Rows from block 11 of a small self-supervised audio encoder (BEST-RQ), named by matrix and row number. Rows with one number within an expert belong to one neuron, the router's apart. Each number is 500 + 25 x the weight over its row's rms, rounded and kept within 0 to 999. All counts start at 0. Numbers have three digits each.
Before each expert's rows are labels from the 100 clips, of 14976, where the router gives the expert most weight on average: "strongest on" is what is common among them; "loudest" is the band of the loudest frequency at the time of the peak. Only what is clearly more common there than usual is listed. The data: Morse code for random letters and digits, with fading, noise and interfering tones.
# router: router (model.blocks.11.mlp.router.weight, 8x320, trained with AdamW), inputs 0-106
# up: expert up (model.blocks.11.mlp.up, 8x320x320), inputs 0-106
# down: expert down (model.blocks.11.mlp.down, 8x320x320, transposed), outputs 0-106

# expert 2
strongest on: interfering tone; tone: high
loudest: 1000 to 2000 Hz
router.2:515537520502466509527441546536500505516513510507481489503449506518483537455509455501486449511466462438570467467515513535500500512516511479466501502479523497498551473532506508538569499489525498532504511513516490467471472493472490503510542532492516492496509500500480485465505517491510539555497497516539540523442533524478485
up.0:488484508462507491478466487483463464555521491480489481475481510522514491503491492520483483495503488513489535523481505494463518514490507517548500516493478496498448504495497489524473490491508525529515525497504528503504522504474490505468502500470499487478515484537496517542507441473474488510468530528476477503465467484420507
down.0:499503487497493425486513483483484498441472466522445465495545501510505509544497516478537486484498479484548472484511470500466436486517534472507445474525451485500474489495467472503497494502506518544511531506541480482515536524478458512508499494508462511524482551450500495537512490523441502490510505474527514449527510519522480
up.1:483506444529505467498541501546481504508499493458502508488491557506488485526534481551535529485484473517511516472515514458466511532534516530526514505534454470519487533497524517493475467499453473474502528532472499466495489448489515478481485510493489526533483459537513518456516452495473489520527531496509503509484515507497508
down.1:501534490520435522499495528537470491481526505503502476483520484476495482540513517516446515484497515494476497515555447497507504510485475536472500522541509499532469514471533466501525493507495483542542478521499457499517531471531502494463506442483465511473470517478504534519544514476505487554489521478491483525440487498536473
up.2:466510512496481508442513469508480451460522504451508527507483528493481513494460521480501508506475479457522522529512487493522511477530485503498470514489502511486517492477518527478489520504528488441506517489521504529466546490521478493512448540503520509523468522466522470510486481519447484490477458494512451493505523512521502
down.2:503513458505519518500489532474505510513463512501485500464488496512524475507457474479523480525499490496496494464504549497531522452515533522474532505503505488488456513504473497507513537502478516495517489491535504496483517517511502518515500512507527539506514503464471558468480481506480558548523464474523514520477472487508453
up.3:562525511486523509519485497478492499518511518504525483469508529495459494497494499482493487493564525504514474490496507507525517503528428469500502493526482526486573506479478465570507492527479546505477516532543539482526514458512465517495507498500494541493487501535492537498508490481470509484444513480465477504486491467520469
down.3:481476496503492490444498480471530517540493514477478496457514500500521466463418498515492470482505504506504479519490505525484570516481485474508508484518499518492524493504480488517492492507513478515467527524514519490529496520488504463538430475502482531515536469516488534480486466472507479465495562466476518534509508485515504
up.4:512531482461501489526498498549487501516508533487510479502490522513526525495495470516469489471513475488463500498513527539525487520529516465568483507516498505513519439499526484550529526496480528521533461511444537497485507513467508534537510452500527495491484466522475484528493461481512522484519496462487495487503491555433545
down.4:523509486519494510457493491511437487505496481498463469509496473513441528521501484483530470489474507515530501501515487502493480531487480518467520503492508530530473486499483524486529482496496516434517460518461509467522480510498498516481538469503490495520486510474449482475495516536476491545520500512539486490486547540525492
up.5:537497498560495486495525519511450473466459489489478429500542508513500511529472476478511505463500500481511529502474489491501492514493511459495460508530506485527506502511505500495442497482470525504494494513459574511530483552527531496489486476461492461507496514513470494472482458546474497480546513535493525531518508478483477
down.5:489494501545538488494533488498497490516491463475474483506496473526478509502466542479480532478495500484490504499512452547517514471456460501512446499440497509537552514468513477476513521513485510474484489534492496494539508498502494467499477471483483535450501490476501526469488494473490498441503533462470500508456484497557493
up.6:526521529509516543505528496468492468498530519515493502522502491505448524552499503463507505508518487506492467447513527467503521509521500495512519503440501507469520527476491496554469510495489481507507494540473501560486471478511534461500505521518464530515503484520477461502515525510539477497537540470540542511540498491471484
down.6:489481499512504561509529495514497467517486493526511538513492441499497505497520464488504549505485554503489477519483511488486520479567510457529469505466501480523493505502499493510507469462497495480543547472521532490511487485475502497455524513512495488540488489494510513528495495462481522550522469515514445534451502467486488
up.7:491507497519457520502498500498469514536477497479521483502496498467494527535512497491498486505490477528472527460492510513497475472518484481523504538481493478523520554515517512469555504481464463548494507520510516505513497542478483523516480489526498507471509490490430488508506507495497538500554511522512425457499512493549506
down.7:463500506533523479500483492524532486486446492496467495543512492485511536515484518529526463452471538480557527482525469459510489465523467463497517501468481499487453498483493507501522496493506515475517490476522503504507472502555541521501511487531506526507494516519487470463448523512491515476484501476493478499452504503481518
up.8:475518523525506499492508498516539479512497524478492485468516448502499505527486500478518479504477516474513514507513503457527493496460506509529497468492501507498477503453539521477555494548523510528468463480533567487536522509444468482512512481509500516520465512503489436456498490507507531530494498517465508509519536503540511
down.8:479552463520514499489494500495572516518514477444495493501467486477500512508495526501441482532494497481508483503543498505498507512473473505517464503464534523459487511499510538479486474506535487503505479476506517550486481504516531551484479524506525491482485551536466500503496489503454487500469495453473472522525487507491487
up.9:501465503522509510460507492504490466517432503480456493508485473503484530534524538504487503481485479497519521476510552520498484542517508524482512485502520517517488491493505484511488563489518481465521497506512502572493490477482530546518509533493497512498477484534505459504487503507488455487497464465498491521490510469496507
down.9:488495481512550489472500476498521488515514472484512528507461506545518532482508429534483473509516495510515506474531512482496470490437469533498504513521482510493517478494541540518470562522478561484476477477517528524494523509522482538506484490502470516428501522526460482544505506518516471515486495514518475488525561464539503
up.10:563542536493467481498535522513533488495486484568511506498465529477526500473495502504495440476471499506497493500484447508514496541501506508508471510573477465489487523534532499518539485511501478491538513528507517542538481494515542517486502475489479520491477501489496464485513490503515531524444536497479492514512513515482516
down.10:525497494469478550486502540526484472529499497505467501516484481507521600472508478508490493516549512547447512481460497508506499502526475456478497498501494533577542481512560474492531538502480483472520511532508487516522511496509531534477509458490488523480456525510487566473491529461490526501483483514517536477482509536505496
up.11:546526496502477522500511519472468520467516516560517494522515497468481512473490539540501519505511501497486512449451510529488513474565501499506505492492532510447483519483548546549554467521510473516497539492503498509462481532527476450525525486496469528464464504543453516479555536502496498452452468517493507513497519531492539
down.11:505521540474499480497511529492506439478502505506502509535512475504493504461454479524515486547527483526513533529476479476512486506501525522520473530515524516493509494540447497491517507484498504515514469527525513499528508489520481493505513532514497550473504493518539495460517526506481502475487517517511547455508464510488539
up.12:514512487490533475536552515510466463505503501486488538521482498520515493510467494528542522506517503480528503533497499491489489470490460469500479527497499511513501496484499478466506498496492499511542480544481460461492489543485496502500497489522520499518486529452540498492487480509520505454508450550540478546487522501495533
down.12:485507466542503486519498477453496505527469476508546515477502498475493505536476556499482476493521488472473466463455503486484488495526476438495533521551477495478527501503500488482472486521530498488500485492526489494529500520486524513497479513429468495503512494500467466522482466489475492493485482496484469510436524493527483
up.13:549537480494490439475501516528522498505519479552517503476516507511453500473465511466513499489529501504493454475524492474497528513544524471521521499545507504500513478473524475476468478501471430477525514464492505501518518505506486513498526454525494562505485525519494521477487488455541512518518507482459495493525481526507511
down.13:482466513512524479521528515523488487438523465518527472524523482474537477498490489516514486522518527507483534512499507447532460510480497490500478468520539500550481485505496499520507522483483539508495466502505479505551477498452497521446493491486482502509493522480529517471507523493481495495505484535473512460489477515529549

# expert 1
strongest on: interfering tone
loudest: 2000 to 4000 Hz
router.1:523491505481535516478544470491442497478502475483487450502511505530535492541483523515534507474494502486503517486500538486547474432475508480494473498486458511481461511513538496487498511494537465489498503508501524512481497465491450565481471524493484473479521500526486445501490525514475508479526501530496462518469505497450473
up.0:491487499487482502509509531523500497498524473469514458502556496511533479467507505496518520499546520474517508504530459523462485492502483504539482497484471496513507510502508469487530528503475514467519512505502506515495494515480461519507537529472533495520493507494455518466531491486561506521510506498512507526479514523490497
down.0:510556500561496460512517497518490477503482499502496451485528521506493479523500453506467536455509477526452496495449473477524513483512502530512503460485555484447511523467469477538476501508509457492468517501543510517508480504495494473482524482519480505418535487556481476488523529531525540463498475507503505488447476474445483
up.1:481464535508458552468477500530479485459514559488478517475500492465471492511498513488476486504511493532502514488528510486529483478497516526466462499527468518464512485480507527469465501556515492518510470477491491492529468535529472522497507490521524503504508505516514494510457493489464531488474487482504485500489518509511558
down.1:448518511517522475529524495495533480487505524474509518525490447508527505514490481526501495507455550539536482495477512496467514485494520464537512523483452499488542455522492470533526485507455535479516506483465498481533532502491475521488548498520518493471469519544453478509465539478431516510486493515513502534525535509512555
up.2:513543494491475489511509458474518502531500445486510478474493511477478508531542504504464496536466502506538521537506479484484528506518530471508546523488498477541470545534481479467451512491532512450503508525499518532543474524514478503468457521514501513497516478489553536508463489497504484497531473516521463475513488491489510
down.2:505515486508461499499499515470479511500479514451534494504494528476522461499517488482516518487496458495516523520479498486496514493485532529517488501489472465497502500474473494543519499520514506419457541540506525553510495488513514502527464469530508494467514517495446500541489461452488494505485533519509504487502517483488553
up.3:461515530502530461483465512515508529456520525477501506530546502479503487480499520538487490496486517493503512542504497496537471405463522514400512507493494527514512524522456541517537489533488502536506475496523458475453499442509523521583504516501500506544518531533501466504507484518491517465446529490436497516522495503540522
down.3:508507463454540541473556477515493480500457503469521528548580499467491481484540541492530508492504526493477519508513487497535478475523513490516503465488506502497441536508550502516510437479538456465477496558465490506531525493489498502471487484517499492470509509485526494501493511499542486483519481516458468466511481484510509
up.4:515478496484486525521551551492534509492493498446469500489509464497479446520492519476491519553512529539450513543481490483503513514489493512532544547497478520483514491501494506493503547517511478498518509486549474461553494506489425456500510445483467541490524471490502489490456513482523526509531494502530467525481486503493504
down.4:482497553543513514499478508490523472466472492519483477508458510515522512486480496488516454518463472531517501493443471491494528505497487468473490494459494528461560529542454497497481524530523530447498518509554523511506492492476542542493557513517462522502505481498494510528458498449469493511489482503544497516483480515472484
up.5:511546537523498450492538506493536493517487511474498495478478492483503481491512480511508493542500530519530492494511482472519552463527496524483489474515489534537517473496530501527483485448500499518514516483490501512507485517500506531503489525433518458493521505497561495525523522489470498485527516514501477525473493488526495
down.5:469476522537520528513463496505462514489573521519518468467543521510529517491487513480453520471524490497478468480499526494489524491465499466432492501479528503509468454510503474497508523511539479497508480538529504485475475510509480528475478479490498478526530507543510506473452554510486501555487533494510478480517486525481501
up.6:533523478513506495515503514466481490518524511500496510492474516500471493482459511494487490474474478477523490512492525535481514484526460503488496467512492498440511522489470546507481531520481469480497491510511503478515496522513484467543490496485544492519490482491461507475510523511506536498465500511553477452490529522487507
down.6:492509475471485515505528480500457549510496510479443525540496528517505508501498496528444489481510519490508485504480514547477505492501511494482493535525483472451498536491489422468482476474550509516508511494472504464501505532517465520446535580539486525516526474502536496503486533528498458502481519511483513485519477543511472
up.7:506540522487480532487484500508507463440511485519496510492427509522408549472483516521538512509529505538478531506521470477482505464489541483494487502472552510499488529500483475498479546503516517519531506532485505492503509465482505515492530480562472478511495500514514498460484473541532517471466486540494504500479500458545506
down.7:481515499534508526477417532478494487499528509501512516503541434473523493492425472479511522479558532487486514546495500526508508530471494472462528503545489503497466517529512528444480531505521466489489506530506491505497518497477486463460463501521487475470526507544516530532495550470516507476547494524470507504472528473479483
up.8:527546491496473505496504486528523484489476445496522524496524502481524486499534518528447489492508518466484484534483516487518490528474489552516513524481553481472490534466489490516506489472516507552481527537541525479497505468454488543512526474504515458504477491481508473491517446520476497482501485517492504498483521483528495
down.8:488458523503512503493503496529538499400515472478518496533492514535503496512507527520545516493460456523465495544476465499485461501474518507523503511519535496547512461495511460494500507475500532474514512483499504488518531476492547550460576533506560429511502504495492473478483518536532483511525507533504527500503541490491487
up.9:521490463476523485553465504543493505459465489503450499516527536554459517536499520472514484517528529538464486502499487489451486523529504447475498470501505495527512513533486485482521483507540471533492529506476542503497539534495487507491515470480471485466459519504508494508484505452526518516476470509521520493479499481492486
down.9:507520489529482489500484503489507476531507498486532502507475456470549496474501488487514497513444557494505532501500462517484488551490488510465474531489460443464507498497532510513497527523501475477497466505468459530512515520492534478485484560555481522508526483534503529523486521495546471484511487500494539527488542469486521
up.10:485503452509519466482472475522493446462459533503532477532452447497516494482517505519510506504518491509535519486507521512515526457507501480501499476506469532507470536518531523475487503502474509483488559482512498487500464495473454549480491494481463511511509507495524515523510502491523474477512468455532491498479490491512496
down.10:465481499542456540460506534533508543578474481511473522463484524524516516502508506518502494509503522513483526447506509531444492494480459513481470499469522541473460482493524460463501486505494501501503457526484517481505503540472542487494498495514461545502474482501574527489469494478545515482512460519519486510539493445489495
up.11:499527445551520473498477500465483523517534505507544472475463571494546459483490554489484493489530510505486467525522485483512477492505498492489455512457511506501545508476489529500544479488500511479539482512498458454468491513497513464518533487473539504501517499513480494506466528452481517520486470510479506517490507563506484
down.11:534481510510520521461470543511534515485475562474506500511504519514553534464515492505512494492525513463489517495507476507484495495473517525524535519517559516531430476500524503465522522531463548535472489513497495444528484549454487489512527506481514518524470488521491471520448497523485520470483465494517528484518545480471487
up.12:486468505497476469473474492475509536510492496504517525465535459491518527488420531503493518536518495529473479487500506527481468512484497470536514517513502513489451471476448463518511485483461497487518561495512505551485512458527492469512485496502512547503521510499478503530495569488499529496491505510475510481443481508511468
down.12:472494481472497474488499461516519505518482441551532481520490476538512542541492496506489495475451490520472479453484506515464570497467505503509540467497524496510484498529510531519463502539524491538498492560507490516511468498510533459494520511500476505476501488504523528534493500539481495527516498472487496531491525500465475
up.13:503496510501506472499554570515495470438484540517501514421473519491518483483535527497465524504481490486523500512508518468502543494520483486481505514522541512510540484469504500489458528503550521501510481469515477506538467532484521484498461498472504488518518494542480517500493498522525528455470499506522559510529500495458492
down.13:505530475476480469496508510522489512542460514507553526547455514522545517505462533493495529446485503486504510519545553532524478531514504488487436480507464495479491563502488503501449514461486508521458500509537499526479468524552511487479512474502496465480538528490505480511508526498498547532463492466495506481485489484500519

# expert 5
strongest on: tone: high; white noise; pink noise; reverberation
loudest: 1000 to 2000 Hz
router.5:483504506507469527513513538528530455546474506481527497518496511478501507489565496491502517482481478525513476524562523495498550498524460492510517493483499467504500457490470512550447472533467483488491470526513444416498511500544544492516518479492500507480513501497474473508497508472495502502474505505475471453536488456479476
up.0:457554489486499478493475575480497558470468477508474492500487493539506502519504494485510468560465497547450479521498501506516537475476516494486506494490517480498514523515504486482506495498545452548516501537511461465500489486532514499493485528484498495482459500495538431501491496513473520529433454527536476491486502494540485
down.0:488499476523485475488508500505470484557514484506496529441512508494503525542472504484558504473552505520531535460540500494520532478499479520480548546522483494515492524467491508508476479505510475482543493494522443493500499471538487462492478504508506525490519517489514464536527465486480482495518488524542535504518486481508480
up.1:545493522527470489489520470490503519470481516483523504448462501489497466508482489517487507501477493494467493505499502463496487535531544490461518473450525526552512521502504505520493448497471535496463452555488527498499500495505482467512538503484510522475478506470477512454490509500508529457463472476475521478515506462466523
down.1:536473530462475481515489509524524520515514530501495505496499490498484516536475546501446504532483494506509471495466497505483451482474487550499514511531468495507482487520510518495463516498483482500520504564500508474555450479530503489499458471492493511518532492523514494515459480479455494524494499489493485496541519521522541
up.2:433496462536516520493491518459457440496485485498450479513503503555505498500477495495533501479464445485471465508483492523501486497485502518540517475484495516520511532483439487495511476457494498495519483495509465538488503536483453462491499497497490494494472527526445496497487392457501520485533525506521556489527513461530442
down.2:519450506520469491529491494484506463515510531540550491484531518518481457520539485541475509496528513529478517518486473482487471505463463509555459506450501514495497512513460510525526518508474469506501510520499529513486527512445522507474518520473465495538514431504507516531509470486516500563521504522480465503587531473508545
up.3:497519481500523509500526520459491506459481456560560482562517509505502515514493490480500509533524536499498506491483533498520471508518520478444473483493512482484492478477512478521499527483433519512487520481511501508461489486477502530504478525491498516491516508505466526489455556562511536490489476493480482510489486508507514
down.3:462481502510499533519568500479515525460477493542479470439486435464497480475516529454476537517516494518494507477506457538474501469498456534499463487481537548447504550479510489462469517556535473504512503540485527517498506517476526529511469484500517520533486504466496472494521489498498521494531467467518528524483502513482494
up.4:497498524532497463490539491512464538505526520476435475527470488507476508466497471462482486495536501482517544523532479501523520476517462510528474511493489510448492487490485503501494530475457472442486523483515451511536445464517487478545520496457501471540507484571519519486479508504537482470514510471464494475504461533516475
down.4:488450509504536462493523469500509480542460525484484475513471503488529517504532557486515556500480516488521542497514520485501501487509485490498535498493503526515499488516487497530502505521451485513513510489482473519485504511528508542525522474462486539502551503504496540524492476500496523462492485530501497567499500517528505
up.5:471501486534496532472501453477450520509478453481455520478536442501465476479507495511512487516501548517487525521540486508493514502504503511515462530495482505470516535472518530453487502481519530503495472520454483505456498512506529496532462512475508503560467478510476489461494489533534493502491532553506539492487508522510548
down.5:514490537493466547501452457511482501476471478505501490427512508498453496493539486463485479503524518512510513509463467472496459520457521499526499510495506523549476495531565491508482517497504462484461465508504490496526489472466483479471481515514504491516464427521491504487523512486501497466496494476497512512516506530507485
up.6:508525513468454508454496505478509508467506473485501489524525485477504433492526517479501476462449542474484516481452487544475503439496527515499507502523512499498488485525533473480502521463453504467484511509485487456487485522536494495477513545559491540502492539500458514473469538491469486496495483515486501474469509505479513
down.6:528463525508491490471507515483528513447507514481481486488517517495535490444510507557533512529442494504563532481483494486487542489519499548500500507526494499471550521517474448464476512483505499504521526482556502489497494531464475476493473478508472528527516561548458481553478465484500546478493497505522475497510549500490531
up.7:493548492489499473482464537465440496473534513497508509533484490482507542466456512503471510492495527456476503525527527527502501472530468503562467553489489525493478509488484485511483483505545510489538482455501533516506510507488462463473489507554504492520558515503517489545490503496463491486519510492535497460513476521533560
down.7:500561494475448537507526510525513520490470474488535451492487465477486497503485468494452505497466443561458507494462483502501507526475516541464493518475502492534462503503542515500518473508497490477509470478520507486469503493496491485503511473454522503501540503503497515536486518518569525497508525480511474494548510496537503
up.8:451506488466506504507497508496456495529488493554469515434525520491516526530523514486511472505477507521499526502497511497488491513467465489513507521513474472516506532485513516459544471502496490517493534476485498489529468499516506596511475458508499470500512498504506512533490499475499514549472492509496515501476521509476437
down.8:496482542508503471514487546468504501487477489488507512511522507482510517521516544505507536511501516518482484483485491519461546517505492503501557464460489503471474503532476463486504502528539491483516512493510507506499510470527516483538504460486527506494466500461509510467480497483471505490521477461526509503460465497472497
up.9:473533468511479477474530482503532479521513480541455492534523502473511517478501555473507470471539525536493523505507495491465537490480514494482521435453506505518502506501568493479506462504527514516511518489538555535493523503490486473466553509478507526484483485519477498461474462511515501501524490461549477493525464469512508
down.9:498499509510479570506476500489517483476530520471556507461501508491536521534540493513486539539494452494549502462518481465473462532524502534508518509511511460531527488512504524493510472475475536511527505506476496510472495532505447520480486503458490466484475536524518477534538444499501473479489451443499508487501443487502491
up.10:466509465508471458521483496493526469499546498468513487489500488562490513533501474501498462479503508461469477513512470504496544537474515532483483530557523504508528478495508537514485513490544502517524421483559465501484526509533523513495540501515502480514460495534507471553503540501481508484541498494496510544558516494539508
down.10:536461469492471561450499488577484529489483558516509487523542505521503472576504483526495525491488480537497481505548525460545484495476423507482535473509491511533493495500499506492500500511485477517517499507494527573475495461532528467487451501495481522515495479518521481525511495474498511486504448517482512535492476497475483
up.11:523487477503462490487529531524511523534513466484552512512459519461514517523537513527526476522518518528523481503483526472540473502429480513505505460515534519472499497464473509555492542550492539538493502489464480476513562481539511461495553495562495542532510495498488484516529457478468534535471466548497499519536524528492496
down.11:503484541537509479521560519469525495514509526479500487477502506534531537497477550484478472500464523495511527448511511510521516511488495482529480483460474519525518505510514484533521528479491505494515484556492471494515468504531505529477551508490454526556533461540506498504503531493477465478471518505471495479480513473445486
up.12:472495510499467466553502510514463473500492540540502512487432503478539501475462486520514497514522490498479551473511526526496532517506520509523506443495480504472459512522485455497526480489458517483516513489504526491543493489470449488488526510533493479518491491504496535478504523518547505485478516512493476520551438514502514
down.12:512469484464529454458493500472491467495494519504484484477513504495479531512489510512486538520538500529474478550488452475505518495528498540531473516487541501503470493514516494509510470439520506485469492504512484503466508542502505494530503570501521553513543530523498555524565492544552486509509510483498546495508483485495494
up.13:489460533481543510518535544503536451481480463543511453497530497505493469505507513509529460501527532479498499500476480467523490490536468495528518533479503462464501474486521488505472512476505516503493510526527506532499500467538516509509458568490527496512527492515485477463518515522505522514541508493521463484462467487442508
down.13:477494487466530518475539437493525517485486456483510480488499516535545468515482482530570502456453473476520501516517523517509530507506509483507548482493478524504489512504561485478522514478511542537491500512517477525522531504434495536491476551510538505487500503497478452490512532518483485509529492520484449507500522501495485

# expert 6
strongest on: white noise; tone: low; reverberation
loudest: 4000 to 8000 Hz
router.6:461475547479483549502487530471506536493495463478552503531548519475469478486522486507492525482480499545505508519457501463446506468514512520569538534507527545474497490499492467483448492463497497464490489447460519489495540506495478480498519486519470536476484454487528470487499501493494497504493516472465511527539524472493506
up.0:443520541499488481509471517458502458525503490514517499500517519470497516463452510523454508492507516520506469510500510473529496505496505503516541466481505484499487503509520444458448513498478513531486527484485483527491491455477498488520498492520476549472509503481509480496508552499495506480450469494467526478497546477432496
down.0:472508440474448463516487460540499493505517507498478471508503462535505474519490518485465522494488507485494440506488465533528504482498466468499453497496496515469511506515538564514506505525526485471526485530487488493482519495497511485515452529540491480483492519496511457517500484519528524472526506525473513508504485519487467
up.1:462526500526492487473515540474443468524486528474507523511528484488560509479506491499519464483520521459531534515524493499517489512511484508559519486510507507491524465494474488458493441521503451455495508488536495497533478486531547517522514489501474552500478493465457496514470505508498476517484509507510497476526507513526495
down.1:521483502451530497492528495507531510486531477542454491510536501557492512531479469494515519493473504504540511505478538481527507510493546491567520472518517503552493473517415503483488495494523469494477476499514491502509519482506504486492478509503480487508460495487486476513499515495538508484529488493520499530474448494503500
up.2:486493473457496524499480510504536512499453552520486499480514523484489524471487505478502492511519510488481503505466491524561502529513540508462498456484498484482502515511503492472490499484469551523494489494546510481493509513483507486459513476522531533515477539541472491502519524485516472500541555495478492510461521500521493
down.2:489464449528514526499500495475467486459498522499539501508526496486464550506458518485452515502476459512512467480488540483497526481483544506486481514489472493491527474501510513469481463531475481477522513487485502479470500515519490515580479538519490516505506518511517505503483481521501485495521490476455518498559497548486494
up.3:462483528464502501530484486485523497478516512496505528510531476547543511473534522473473513523532544503439544545442537516480478483498538504481518464488474483467492511508514458520516514471507516500509469496530471498500555520476481545491522523488492489489516485515499485522510462492533520508492480470462509537486486476494528
down.3:515523507488522517491513491517532506489455432507505510481515483475508503506501499506529526516488495506486523457503522498496511510508496494469520480511509513516485458470478504508446508491511508496517505466499496527527493477510475487484489508501506513487524508476469511490509464519512545485498507510518549508476454548509490
up.4:486481494496476524535499495509518475557496522538468533471533497535493503495495475525515517485525470480457492491481482497509460508542514466475553559511518536492474491520512474524533495518505549465505480527505470511505539516520475495524492488501457510519506494476498518531463464525570460480508452459492515465519522508499519
down.4:554512472505479546452489493459472470477562484478492462518490512489469511507507481447512453512508538466504478476561502520490507512508506470462493537516485503522505491509495518505529519483513465536510476521475503522510444453485454494475474469483486506526490487486486524483507500475481509536543430505461495502448522485527525
up.5:496496524511506453484511528494495475489486518537492524533471487502539515490476551529465469521507490502492514533519471510545478523481489498509505476499486502516504472504478473506505523495515532560488481506496498493501511447471473535471504467474465500515541479504484511523523512490480513471497499504507514462513491503519543
down.5:518536450469479478487509519463444491485523485492580520489510508489515472499513493489496435486520471489524494517497525495479539513516505498487527533480494491482488493506543506470483501529480494469442431480510556495516445493497473466501500467501551499512512509506536540542481504454514466514495468506475507529521534498520506
up.6:501478508510499538511494462492530468442487534491471473487493493478484455481487540518514519527448525486492478447485509549515521496478482471509505488503504475518504497513491508491500446486491486505514506524504468516480514490496510514497459531530506490482522521478470514514516427517484500532495511472550535485478562455527508
down.6:496519479458459508529474458482491479496461458506488477502512495505461536517519482528480472516505523484485527524480505490491502471540566515531500511491506496498456526530513522461530484514508508456505478520472501492474475484552456467497490511473496480534506509534531525481498498530524512553500503525481523464480495499462491
up.7:450525470507491549463486444445501499504509523456531471502488502486496461488495496500469488463498515505489478456533488499497558483485532495549533458522484508469541472504504477527534538486469448505504518524518527525503506480495469509515468466493490507478497487517523527515519503535522504485520504505496473479465534539494483
down.7:463515537520469549535463491515516511503514510534487522512497499528445488482512527510515521540500457492498475523502501481495477488478512495489536484473540515538544494506528450478524446476500507547485536476475480462491558481523472473499497510496541460517509504512491485484464508493500521506493528512496548496496515493450517
up.8:475529507472549545475470519524538497499526513525450493481533441503508490513518549505500521503493489554531512509473528514495511560519543523518477515497531537495515527519506488488495527462539516510496524476488471501466489521501538491520509509498497516499533524502470499495519517502485452524506525512462488494544474556507513
down.8:512514495505485492495524481509515523513474543487445458524470485514519492513462511497484506501495463478539486522493468493491494493479481513549475475510512530481477501515471498468539516534490507506506550509575458484478503457501548531519498509547547486567504498486526520469530497510506525504506499541481529474446479511499485
up.9:472524478499514511469524545517494539490497494480463446478534516498518510494483476498500517499496476497555507464480483499488545466476475494517439474516526487482472511501506536515476512514460488447513510512508513451476501496473486535535518455526501420518476494498485478499456533467505511498457541525503490518580513494548512
down.9:507517536493458533489517527492456483484536537467451536483484508492483545541438480472479474444506507525531474512515493489473497467456527525473520521499501483455485502492538487461502528515482509515495483502495460464510513524565523474499512502438533498477489483476527507466486463508574448523489491462475503462521437516511492
up.10:457467470485552462536499522515539493507500517497494458498492479490468479518536506492495478460498495553467519448473502495493461517499516494476547514489497514540461498490500482515493537489506482533518494533465508524492494449476500493524514512516494460448474534507508509490499454507461493505499483462505502504504517533499515
down.10:511532482504491475502525459507450469475487517530518479494490520498473502502490501508496493497523484446541503504505484503450519516499467528490473511498498514511502475488492515515468438514479505509495508466473489508506491490540494507525456471486475489467497513511493461461505435523510531520494522515509458535491510540520524
up.11:502523503461535495507531471540526472515493495478457504498471485541445470504529451472508471462521470521480488523514526492500510472526509516492469475462504526548496504532537521517529530540489498529506519524516475490484502497539498498479476518529503522517500500492478467495480565450539487477504492502494494521493446476509516
down.11:497500493476486509493501462518505468475492454489497517511521471491460516494515514492508457523493492483505515493499525491498498503507508501501520462514503488482502532516539513517510505479583530559479475471518550539526455542533494515456505497544528478505569529536467497515481478496517459446454492498488509515474480553482488
up.12:528495479515543471469482517487484469498466517543536478472542517480557504531482495520506534497517505498529469477537482516544517486526448536467496493516471493506506500487492489502471543492505511520512488503481483449448505502494472499511467481487492492513505514481435481511519557487473513475514538500551555470490479456511475
down.12:496504503490466509537442520511500499521523463479477523499499479484477500467512485506526502491504513503480526493440489492473473511472550474519505523530508511494507448527479528518515479485532455509472530532518549510506483470528510521509509499506486455529482485491540492525471514522506537514503498491485485528476479528466510
up.13:516526492483510554501496538524532512548484490530499493550495528500514503464482492501516540507510522496484528502488502509469450464475512479482480479501570491470476479529511515484482477474514504491451525492479465458452547472467457520489532508519470516480486493486505503502505509539528521495524534489491512505523540462494491
down.13:520531523529511495472508537516483482510489497535449471518502504502486492503498528499470500481480515527522552482533554515511496471503482495523487485480476546458517485461493482494532452543486489452526531547552522484573484530526516492480514524520498484503485499526496478513473497506492496529520495520480475491499457515527495